python train.py --hop_length=160 --norm="layernorm" --head_dim=16 --shared_expert=true --subsampling=4 --layers=12 --kernel_size=15 --steps=9700
Rows from expert 4 of block 5, named by matrix and row number. Rows with one number belong to one neuron. Each number is 500 + 25 x the weight over the matrix's rms, rounded and kept within 0 to 999. All counts start at 0. Numbers have three digits each.
# up: expert up (model.blocks.5.mlp.up, 8x64x128), inputs 64-95
# down: expert down (model.blocks.5.mlp.down, 8x128x64, transposed), outputs 64-95
up.9:487495527508467446429509490484496505526504493504516486511478503492504572510506495515499493531483
down.9:494512495502511505479522507535509509520512498527479513500470506487476511505508496527489473488497
up.10:520526514490494446440494491502484496473500517513477504514469490483499573530476495487475495499421
down.10:475506491509475483476508507521519505508514488507478503478487516482499527495509464497457498522536
up.11:514477530480508467440499492500521529508481481482484479499487502474495555511497508502479513509463
down.11:451480513492498502492491516488546503504523472531534487500497516497517507429518493525520551506513
up.12:493479508509481475446492505528488497471530508486470521503496516480488548496502489486481507514448
down.12:505498500521521516521525535497514501508523514486478504484514517506484517485509505497480473498498
up.13:514483517538487430416470503509468508509485502488520484484488531454521586499472495509500514511427
down.13:435502502501454525529485473512509474535497497541492507472422512501548470553475547504561503503437
up.14:538474530508506449444460492481525451506471502522489490503498523482495583504493494500498495505423
down.14:460483521494485554555539508507456492518508504483469519495518488516499431497492490477517494537560
up.15:510495504480512454441495509501539488483499498510527521495469509479487580492512502513513472498424
down.15:537488528516487469494527497504508516486508494502486510498521506510489513493485511496482539495487
up.16:498508486513495463442487481531474488487502510493499487491505473470505542516461488500521511515449
down.16:484526470469521504549518480477530523498477523488500509498497458471475533494482531503503469502482
up.17:518535514520489446469498494541489533550454505519486506457485480474496558525499516506518544543454
down.17:479491513482462530526486451518500494508490459542526519559543488458456491495496513526526443513521
up.18:495480492499511466454486499502514510490501484493496497491493545490503553519503488515509496513453
down.18:507496496513512502483500481478532509503505493503514492472509501530482507484490503481525522511544
up.19:510487505493485429512508491495479506527497484479514491490507462503482588508520501511514533482416
down.19:481472452537459529509506508525462487461521504510485454536551475472487488477507515498488506512494
up.20:482509532498519445461449506492495484478478505472541464507485530480504559503487492531497497528400
down.20:493452494535481529540515463479557502432492508505537495494516523515502455492477462503508541509499
up.21:529496490504499470443504503517483511532506532494520512483469485478486574503478492465488465497431
down.21:522482518547506534468470509503493458492517498503540482499519496564516531517481505497496458553524
up.22:517481485519523467419468507504521498503491511501488475469474498470502543499489495499456495532419
down.22:499491457493470516529472476531484493466496494536482549528514469535505488462506487449489465511521
up.23:507487501494516461471494504518514524499499503488486505519491514466530528513482482516499504504465
down.23:480507493507511521490537502513498483506492483501485511462475514501499502489519491511486498506487
up.24:502482499503500441458463490490516499512517505503529484515461513478489547535505506497509475484411
down.24:536506486478506551536521483497545556463497500474485524504538481477496511498507494487501484468520
up.25:514474499495481436483474472471490478533514530506502477493444496482488559514514511506543488518450
down.25:487490517520534502505508479525510532482526508519506514491463510504463439521489490492488522534533
up.26:531531518507481449442489496477481503526491526509478512495473479453484568492470489522489488505394
down.26:512536498503510484470532485527457491476516468490483459474479518417465580539541515466530515531440
up.27:508454521488497454409494510514525501484510483510496503480467497446502591516499518494472527520452
down.27:489502509517499546519500515508485484478519520508466515500502472478484498491532472497504517493505
up.28:506501502541477451461489489502505485516502492514495509497492496494503548508495487513497508498437
down.28:508494484520531510508520482498521502508503500499487521468483506486498514490500519499511502518490
up.29:520524516499504460436481504518494493521486518511507506508467478480519554509468498507495518515456
down.29:486485493531506494515557484488490481496508470507497496553488492510516497494480518477495488486499
up.30:478468470518487433493506495491515517509516519502499497504496502472536576496488494495501541504442
down.30:539502487513511469508515528468485500534494486508481538469485531516518521523495505477477482506488
up.31:493482469520485456444493534500512478527519500510495476500478496484520536507498517521506510516432
down.31:488458512468493457483500484519527509454478499518498486505501452503479469533485489496546515484498
up.32:499482543518509473454494484527512490524491488508523475510495486481501564515477486491512539540444
down.32:505540473520479515494512536503454479457527495489515520520457458494502491476487509463507503520508
up.33:528486486504507444430491500488516491514498512505501497509487484499499554498481509507503492486423
down.33:511505513466516493483492525508516477501490472503526477504542497503506475528498510489507497479477
up.34:522523491477470423397526516512511490513507500491501506472482505472519628519495526486448485507390
down.34:544448510544506459503450470454518463508487540492447502487506475516478509489492506467526512546438
up.35:480483499495482463436495497479529515488489512513481532507506505465503539500498477510484474501457
down.35:493510512506503473525532479502506524513493502497510495509497496498496498479488490523510494492472
up.36:535490495481511499452491518500503519489520471489504477477499501440497539512487501515502523484441
down.36:470489529473507491498469491517528518502477499518525505462511475476496510462526513499525527509468
up.37:494505485514490491445484494515472497500498508492497509488452476453496566496497495497497509518457
down.37:482515492507479510502495519480495505491514472493509507506498493503508533526515505501494489516502
up.38:497478487510504456467501489499505478500481497526485467507461511477498565528460503493517479506467
down.38:478503470505510496508516473457488517471516500492460518546472489478502481489498487501508514495510
up.39:531503490513517440394500509494501478517539511487524497530476498430516554543474489481482493505429
down.39:504510490520512472525489485550505524527472527500504503491473526429494512474498512500494499510490
up.40:467505479525488458443463494512523492466519486487508511492444519484493574515502544487485497509452
down.40:508490504515469484518492516501520535498508517498526465508481520495494429467494521491508495515540
up.41:505486480491489441447505510509509480483535547509464490479480509453506507563506491510475492472391
down.41:500481496568496490530482497478492490465519476471436532502535495556468502464522496485543537518480
up.42:527521471493498458460518495492485473501495539488488500501452476457511556489492526507509524500476
down.42:486535500485529458480534520525517477547529488522506503508447493498521504546511507498465456482466
up.43:484483466505517429457497482507499505498510507489488507491474479474495544509502510494474507510464
down.43:528492509497508490468496525491508496505512486515502512499515486517495500503506515529496506481530
up.44:498491493549483448458486496500519501487482502498506479498505494511486579508475499490512506516463
down.44:507502503508491521462479494501480455512515495516473504497500507538475454520512499516544514518494
up.45:501493504505491442501536476484486528495471529476495484517492499492486602548487492510493480505413
down.45:512499511507486489484479504509452447535477507508494483511475488413531528527519479472501533490455
up.46:480505521495497414401486462551502530481528511526512522472465502474480594526508489513473522508439
down.46:494496496508495489524479493474468531498514499515501489535524500481479497484490512529505489496498
up.47:508470521486470450441528472489533505504523492508509506495496483480512547562469534512488480530446
down.47:525505497486484457506498492471509500470515507503492505512491510475514490504482518517526486492500
up.48:503488513467476429446488498482495494482507496497520462517490497487511582524458484485492489507440
down.48:531492500510513515522470517498525469511522492508521487479498462533489473530494503506503483476508
up.49:480476521529483482463502485517484514508521495491495497518485508470489542502493488488467534506420
down.49:478497514512484534516540490503477477483521510494508518520511526490492498483522499504539492497502
up.50:503514519487501442463499517522532489501491520512531513505492488496525596509474508488465496505424
down.50:479501520512507506485517547515545510530506498500480469498495513496489527495503482489509512485501
up.51:479486482505483441451522504495483518509502506498497491497495493461490571511498507506491521494438
down.51:480493520526507489518504474476506475559503506493491453473515500521544462493482509503488489531488
up.52:472502519493467458452516488485529543490494517521520498485513525452502606505480490501506494529452
down.52:516461494513464529511511483413547489420536488492491519520503499469551471478492502532517518504438
up.53:491495512490501457411486549464517496540465493487526502527463518461509601548517462465488489446430
down.53:504562509435506476515526598547493521566506545472607529525478501542552551460479471523404448405521
up.54:505511512489493492463499482529503488478507500493487506488507505487491550520478514496512488522428
down.54:515529508515488497516532489483484520505508522509494481486531486502494512502494495497496497488504
up.55:531453506490518420386500460495516520526480501498505518499442513402510573526491471493494528545376
down.55:530417535572487544598467431420549518461481535559384491485483477454479493435450525531582561569455
up.56:506474515474501463499502491510506484491493493494512542486470496482482560497474512473511472515464
down.56:545435510510520537532490538483497513488485530480527493490532501516459448477495469508513532503517
up.57:485475500494498457480505494508526507510466495509505513496490512453507569503506495499484519510429
down.57:482565486498513476481540523499485516477514531466535508527501494508474515494513466498461497492528
up.58:534469539558488439421511487523481474523510543504482484506450502501467610545479532539536492535418
down.58:479537514500527546564494458515530473520454507540536522526472504489544495548486525547523398479494
up.59:493509520544524492431502481488506502489495491514536474491467495461519552504485502515541511536466
down.59:506499492495482489564544492513494523503493456489517511497491489476478505509520507499511473473523
up.60:511507504512516451454491509522479503533489527491505504487493518478499563492499485520477503499446
down.60:521479509484492517529476509485509517513491525473483507472529513452487502478505480536544509484483
up.61:520497520513521446374511466504512476509516512506528499482478500462510606533495520510475502511445
down.61:526493492505481465471548496525490583486536496503496514514474524430487555513512496476508523512457
up.62:483465506484481463429506487523544529503477512493509480521512495475525611538491538508508473489423
down.62:533485487555490568532477521449482466501496488512506492526457505534531449537512513450498514478488
up.63:492459527491503479502514472494520513526490519502496508510467519447530571521498513533517482504449
down.63:518509493505487486491498505492508473523519478503483515498516514511509501505482498469489498453526